A small masked spectrogram model, trained from scratch: encoder activation gelu, trained on tunes sung on syllables by a formant synthesiser.
Rows from block 11 of the encoder, named by matrix and row number. Rows with one number belong to one attention dimension. Each number is 128 + 24 x the weight over its row's rms, rounded and kept within 0 to 255. All counts start at 0. Numbers have three digits each. After the name is the row's rms in percent of the matrix's.
# v: attention query, key and value (stacked) (encoder.blocks.11.attn.qkv.weight, 576x192, the v third), inputs 0-191
# proj: attention output (encoder.blocks.11.attn.proj.weight, 192x192, transposed), outputs 0-191
v.135 066:143119078147079138155106114136179150150100160112131143156109149124125141136131115106121146078118073169124086107129148124123139149156139152178129121104146109094139144101103157130157129100179122100114184130141122147136121149098121117141138123138123108114150115154136129089147142109143151173152176098141150122124137116110105109135121079127123093140108146143076136131134142157152157117114084124138145091167118113151102161118124168165151112131114125157142100103167123152113124110126138123127137129113113152100097163068123139112164070133093175135118125174145129140130122101166140082
proj.135 081:114143143125174101142097134084108109158168090121170117122144067105113099138103133132091073140101136124109117142116124115149131127151099095124127158132163115152139138151084115104137135139110157126093140129141139104140120126164118138133098118156104110136135115133103152161093104152117082073143149129126132147115151118157135150075096164156142116089131146108173130129104099142120146170138176147143132115109138131091130091131141083117110141142132157125131154129059155126127137125117109121143128154143154107143191115124094111167097155092145118104121136109104091120103125126116156200
v.136 071:119117122117136156112149127137149114121137144177103147143159115118146094134140159149150123120134150112140098149133119122113108139122115076139135096128144154144150100146145117134119121121123121113180119118145074145139116109121155127123108159186098136160147167101132188091134114172121136090124197127097157108146160105111164174137115148115124135154055091094136162150122138111121132113089140127134095104135103106100120105117109164145113133122135144139134123102155113135136143148168181150159144149083138107160153150156171104128060132134097121131109134175111107105140123150084125133
proj.136 079:122104132136092102143128171154180128114128156122119146150139142144102120096140084128138124124152122110159134120157152084146128130100139167124105148134099119091121168162121129090127131165122117156120166094115173120122137100113172093151115168119112123119114152098114140141175116138118134178129105149124099132086147122089124121094154114103122105093176134189123083115111085107166156134162132146158096107113137149191125143115127151156122126137119148090097120163105150109144131144151104142081109118193093125115165103147128113111113110133165136120148129098122163124124124153097115144
v.137 066:128175117144132098119160162134077107114135098145158110148138148148137106089144134112117110140097159108118157145151161112109157161124136110106105105136130133151124136156142090136113142091108132134114100098164162153142138135121138090109104130180091082114118121173115109132131111090147135174119088140095114111108163118128118179175115142119092191102126147138165119170118081120151116130165156100168112083157136157096102137110147157101133140110125140143124134120101118113150124143107126112120147133093140118177147155146134119075146145110146148160106106126186094101117123150157141127
proj.137 079:120113138109107153102087095169138148136103151145104184093157160176122138118120122106124144066120097159115098137116135102117102111125114137152163147126148170123164094096133128132179113165118130133148129147124130103103107132120138138171176105123174144130130135109149107118130115094143092125099151130129141112131117138109116122140172101137148107146147133146141092070118153107101101091115135101093135136148112104161110156174092092147147095126139171115146121152166091157140087125144174112149129102091120139110132115182142144137152104130133125090156150166114154123167114098115124151
v.138 072:131145148149078131143108114130126108090109077070156126170142170129156155116117151149154130088133129105128134131159112146107155122129168138143180111146125155161141103123125166113125149138113157188147078179097129134112113112142107136125137120141115165139113102147141144152152142125097092122128146164152143166132079138140135120141146122138131126107115138085155090100072135109110156109123092143128099141180125104126141090107141152114150099133138140126127131143113134141128101105057164137125137080122142134118087140102120099167117127185099174128106125120170119143119145104114113113
proj.138 079:127137085112118130110148153136107150186123153134136144099093110129127119144104154102135158134074116168145085103101136165135138170117130137125102129127124117121137140115143107156112109131105100109089123089139070075151187144093080117113115107147171062105130128123108129145106163082121128157107134112122129109131127131139100150143101136127125120151124138109087159145183126145162134132123162140138200144145106096094158164108125123150113134152101156136159139096118093122127111105153068124129140139121105121131150114137145168095142158112136144129141143134120166131083102118150162127
v.139 076:109101159146115135158151129127124119157136146155176139120141153091142107113147094105093157142108083121086132117119124132112151104104127171136097115101106157141093153100105138126084177164142146158144119118149136142105116166105132136141147139090101098160107114123158070144122094105184123147152101139139132104128161139143107133147120143124197123119135151149121168184107128130143149129176128080140121147136125140135121146109123103122123150131150152099180129138146112144133110106124091123172120123190123108083097131151137116095149083108151120117140158114149140158150076109120106148
proj.139 078:141151093129170079105108120154090132077098142116117117146093100119121131147104137146156121092151132171170116129135119145151124125174110075144147089193121143123149111167121094128137076096126112131116139130133133147157146136132102122154094138130154166153143132139133111129126153175088125075120175140112137156168140131126130145101149107106095145144132169101122111085135142103108128125088094085144115163128119124104106141156104126131136132080152111141113139138150136121162125151146136120125143147089142115175199124080101133120101135103085162121149150126136136102111104116136112144
v.140 071:072116120148125103164110144095116116137148150135114187140170133095129131096149111121133108096142152124105133110147120121092096122157114124155159076187175132120148126153106137134165141147140136154137145131123123156093103083090152070091096126154125108121101161151125163129126165114116159112124144118067162112149124130106142154104092148134127148108151128096127115117131153168165113136133123091090110105145117131127140142171095155126131113113117133163133166084129108155116158099125147130110133125115129133113153085110136133074085096134087154114136132149128132100124118193123151143
proj.140 079:168144137152118127105141116143122119152128116148098189121182115201101111137099139121140091113085114150154110139092120107173137127144158126125150143107104117117113160111140113157104125156121115118109143131140124105165119147148136130170123103098100137084155132133125118169103083122134136137119148184122154147115129121173094110128163135151107127124120113176120108139128130102103130130122134163178099099127121114178122094092097124125134124102132158070068103158104131117141103139161140155184081105144157080108142107124166117147125137129167100115141122122109110123161156145125120132
v.141 069:127102099157120137136158134128141171164134185167179145083160096138120104096140093103065161111146092128099096119099128165143118150121160163106152126128133157102129145078135129158098106151142128125081149149116127120150106162147112064137160122130150149138106120119153093141161140106100146090139133129131111130110108113164178177135076151129167118140115140139145144115141123161174127132144100115114156070155135111126180188147118119106152118135139126142116156109154116106100104142147138129134141129143117162119128137125133119121137154109154140116129121115149109121104159116130175117
proj.141 083:167156150143143079130119131096136109126156153120111133159124113105136127154060172131147133169107139144133155153148103064130125106110117139147133123124091087175118132150123096125128150131115107123155131149123127087093141118145155150141125125156127136130187126141111156111135164184131121109147161165144171136153151116093115094126175127154111135106119123112123115137149147091093121115094130174136155152132156150148093075128117094092085146113125107104101091117123107141158153099156077135126141157135148109117133146140163108110108083117084107162171159122120132110115130095118124124
v.142 067:115129137120133145123150168125128183105126114118168112103091144158110104188106116151160097111103151080147105086184121120090118115105120093102154127121104092126119094124130148120205117149149130129134173176121114158123147127123116102141112148096121110123143155140096100091149132129135118141136146129138154125165104109140137151122152149135135110150081131106094128109128146121148135109083126114134123138142165096147091129119132106140159125143105112121134105065117152089112080111120118162111083155131115131139136113183112091121088160140100141175132122097162133115110144110131084098
proj.142 082:123147105105121122168079098147108100122133124118090112171138121130160152141125090093135146165084162149132110117128115099139177127149130146105125138119128158146147137161132110135119128116105150104107131124176153155104137121137153129094095089145114111077114114148141157179146142113095180127138086110150111114105138115167135112126100131123147131082130124124133142153129097165094119103149136123104096137118057148139155116120137076139116102127193134106165125115093086119149123079126110155141130164152141134140134139089145144128125151112140108176154120161163177137162141137166145132
v.143 075:101077113171112116186121119129111102122112110146117162166116135123139149114126128134086132116153089158089153119111151148136124135114163101127139167139142089141108099108105130121077145178134145141129094149133113118123117115150138127115121148107136116099155105145178117131158138092075111133102080092127157122082173158129155114121128113141116110096166168147138084110128131101107145123137146191130102106110146113110115151129123162125130148143108132138140106157124065107137149084128143144119174107096124139119104134167139093108167100093159161098116134102164151090126115127102152114
proj.143 083:124111152132192157091143089125112154101128124111159176139119115102118110154081141105175098111056138128115084175154121138105178147133071154125095090120152158122127158142120132091162143101124120113174132118157100121118164127117093151136123124140139118148151125131120134109092121117119131106132154134104125129127117132134145129105139168162118127186080091132101123150113159124130087141136129095163156154120172112116141129085092104120134129128147119107119128132102142184084156127135125117111121128152122145108105131109133179143134099149113096082122123143092099119112140094133115159
v.144 074:092145129172115109108161127127103134120149154089140134149147120148131178100137119134124146141108123133144111138142113159133154136104134137149134189133170091118128130156133183156165165137100126148145161172090111165076175146146125152138146162148131144109139119112122115120147092133111187191149137126126114138168116125154113155147154111135166130131081165165111119150131126143130112126100136165112177133134143104138164116104131186136140131099162162152098106158135113099132133111107166120150123125111092087097127099126153116121134091120101095130095162083138115128155114155112143112
proj.144 081:130080142118100143127149165117139132134098130172140134183169117140148130153120149109154091129133155121098125131101121170145147146166132127102151086158118167139166112111144108131140125149165138107172120132140131147196138117114151146132142151103150093126140088121137152165105126118137114133116096092152130162133142122127154137078096172127149077109129103087099165093136103149132165115136168127142116157156121162095130138144126119126142123163106137078165151098122125077125148112125114169145093128120146148150112126115133173172152189118139154132139124171131155122113142083122142120
v.145 070:169107159113110136124149093143143147135128097159109141125119149110122151063127141167128126135070108129146107121133175141108133124104172117102146157111137122130144126144146116089146163153136105105116131145127086113145127115126156143154158137119075169146124138100113139136142087140171142134103127091154114118130157158173142154144107132147155167131111118172110121131133137158102078126177143168129114118102159133126094146114137204110103145117118137126148117110121103107160122183098124156146157095112152142124117149147132106105092111126171138124157179144111167152168177140122157123
proj.145 083:108124142100146121148140151152131100111139129150131132167106173144167123136095082154108115131173128136102167107173099136129149129112073126161132135124135142137146128118126102157121118132122133140153140088125141134125126121125123128141084143138169123132115121172114115125108148132125129142158105137124140108144156115073159085088148150194082134145133130127126113132139089121184147131130068076138105123151104124125138123105135067183127145107159116127129103144136129160144117077137159094092098136141055124135157089163142164123137158144131097122100087131121146113137126132164118166
v.146 076:096136130129179176091108121143145178138147138109167144091137155155118102167124139180125093109116141152129110112150123129088126161115110100151137107158072149120113144110152098156116132146137157095119129187107108098144099151113080131133131131105127128166193137137134149154146105104150098100124149126108105148151136152156095119114132085153129103128144122158125134115159167174156112168124112110155143110145159108138118058132113144111106117088146120115123158146109142121121150156118120088107106101123085145102144099144131123132150121117158116142076130125106115147165134176111132114
proj.146 079:107115115106093131154184143113135098134156119122071124154095122112126171146094082090120128121115058055136133131118136111173108097142125128128138176139134103143141153103135138091110116128141120147117148096130144126163153145159140170110132145125149155151113133145111142158139116132105140135133160114135106128106123117083127130123165105134136103103085136102103153128111133115111138116143140157151079144113124131127111168098173110140137106140101117147145118078150106178121125092123090161119159124175171138131134161094127113143085116174117147100158151118151149103095140090155158113
v.147 077:120157129153120118177082130103131108086112074051129146100131132130109128134171130118131110136113173103120130113146157094139079169128143107111136150159140114170133091148109134116159091131171124141116133144128155124109102132138153111136105120139130127108160133146117139094193137139158133127146164130106147138164122144092127130121152138112125112113110123117121103117106171126114139140092114182075133152107095099132124149144135110137129112121089082104116114094118122165153106139119141148107112163175139104090109085124194085137127113168116145124088141146123114156137133088093133139
proj.147 083:171096122114080117146126132121146167141116149147127127138134124159158111141074123138166163110127112141169110089101122142140130116138129115183122109104181138120163098115136139114109151112056168160130159120162137166125130089146109156115109129122104100128122126107124116157105109116077136123102133127157134098122098126189114123136102138143153160115072152169140146132108129130158116119141137111139171123097130157160165107114173151163126151149126173119135096130147141093148129125127112100108092124087109137120138134119082169165114132108138085125147154170128159157109110141112145093
v.148 069:149110175108097086077097155125082122057157144159149126104152159113073143157144131123119138145165155112142151125130142116101133163123148124147109123100150133104115147164158159128126098185163131158100130111139157133153105151104153111113080133106193125114119095128120112122106130084094108095108128089147156137143145152078141121104128135128101130156108124111112093122138122174130127163128102106094152149127181119151098111128164130156100133130147137108137111123155128112123171127112128130168106160127106162131115096093119130127121120097105134164143131117162144120091147146099140140
proj.148 074:138168127096094119116169111162160142150119144104141106111146132155132131169096130083155091113080140131121103124129107120139157122150160159126130116158073097173129136080136137137142149100134130144146142112151136138110155110157148159139168126100118160130152164103131137133108124143141127189184099124131105137119153152141161090132134150109144129143116159150155124154136139156128108122134069122136138122110079075125082085155089110138111122092151077121129138148083146151130115117130135148126108108146153108130135116134126144118111141154146120129104101189116147145187174141126136081
v.149 067:141105114139107146145114105107157083064150139137171172136134146141138120110143157121161127072139090145147119145114095085135151118151161150140120155110120119156143125132112134091155145128177113159149097146117128109126061109094121127171114153082121122122142106170121073090123152140145115145146123121126141120157152122085101154114132128130145072166083133128106125102147159166113097116070147183122103152129160135118099141101114111138136129139146124143115120127124153127120127116143144133129090091140117130103128173098102139128182130133089117108154104106145158107161167110119136130
proj.149 081:100124161126132100132103128164092092151122108125138108094090114154128147131095102116119122138073178097089120139137136171142156130077109117124118088117122112130160125153113107123116090115096086122123146108143149094135145107170131151097144112177129121112142134137129170171158129077136117125189110115126107127109120151156119134122153140154138116105153147108149143120106157089152116134169128065180127060143124112152138108150117096106153149125133128091149142108098126093123133137114142111154130165129146122142101083094153125136071119152140120160116112133083156137117099120151140128
v.150 069:173128073129141103110154151135152113181097099113095095127091165170148200104164109105144124112141137188113140145161133158095117133121103105122129166123128128127131128127106108146144118169087124090165173135126129160106118102133109129136113125102135133133144146112069172139101114152127101115146149151137126159114131109192140121114101079129148126124142127148140123109115161141154134138172139135140116123092115124152162154121130146154129130107105126184108121109141131158129119116084147122178149143106136154110094129140179144141145108086167105092112150114097126118120134088134117109
proj.150 078:107105144105117176189158139137089114123199131129149138193118081097129113133133120149064085160176101108104118114114140115148150121145137156129147113150141124152128102122132154107122149151190160117143092128111103134156127150135136097130121115117092100128141114106148114143130111103152173095104104162132136096122136121108096136139115169133088114146128143117069138143134069157133131128133105148129169115139150146108119114114134118129113134133133112098128166118076160118123135111121119158143128116135157124177139145110094139110063160147135105105156131116147125080127116161124110147
v.151 069:165107122115156130070165142137163106129142131111130115087146078154151130140128091123139124137155112138118088122111108121059139134157142108065129139126117145131123134168131111106132099123130090122161099110143139132156160176148136118150145106112158108163100121126107136106105129128109115120137166140127061136142132103135139155135117085117108120132095095124168101104077140093163137129104118119080129157102162137134122181131141119132118100159124093149104097140125124175128129125107161113156164141111130111097167120098149151151092123174126081133102125131161124110112132118078107091
proj.151 075:121122137104061120147107139126088158144166148105105098148110178117111111109127168153139157124109151115128143096130167105166084103081109148159114145109141091127111125119155108115128160135132145145123142112088155092121123111102154135141137127131082143098130155124094144110121135145147147148093109089129205139129148145148099130184139137105148125091141137154137117136141089120140118119153116125149149091132073136143103063140095147156067119120151127107149148121119092088150116130188122142102131101101135136161118122154123133104142121125129166134180118146102143111143143147145123149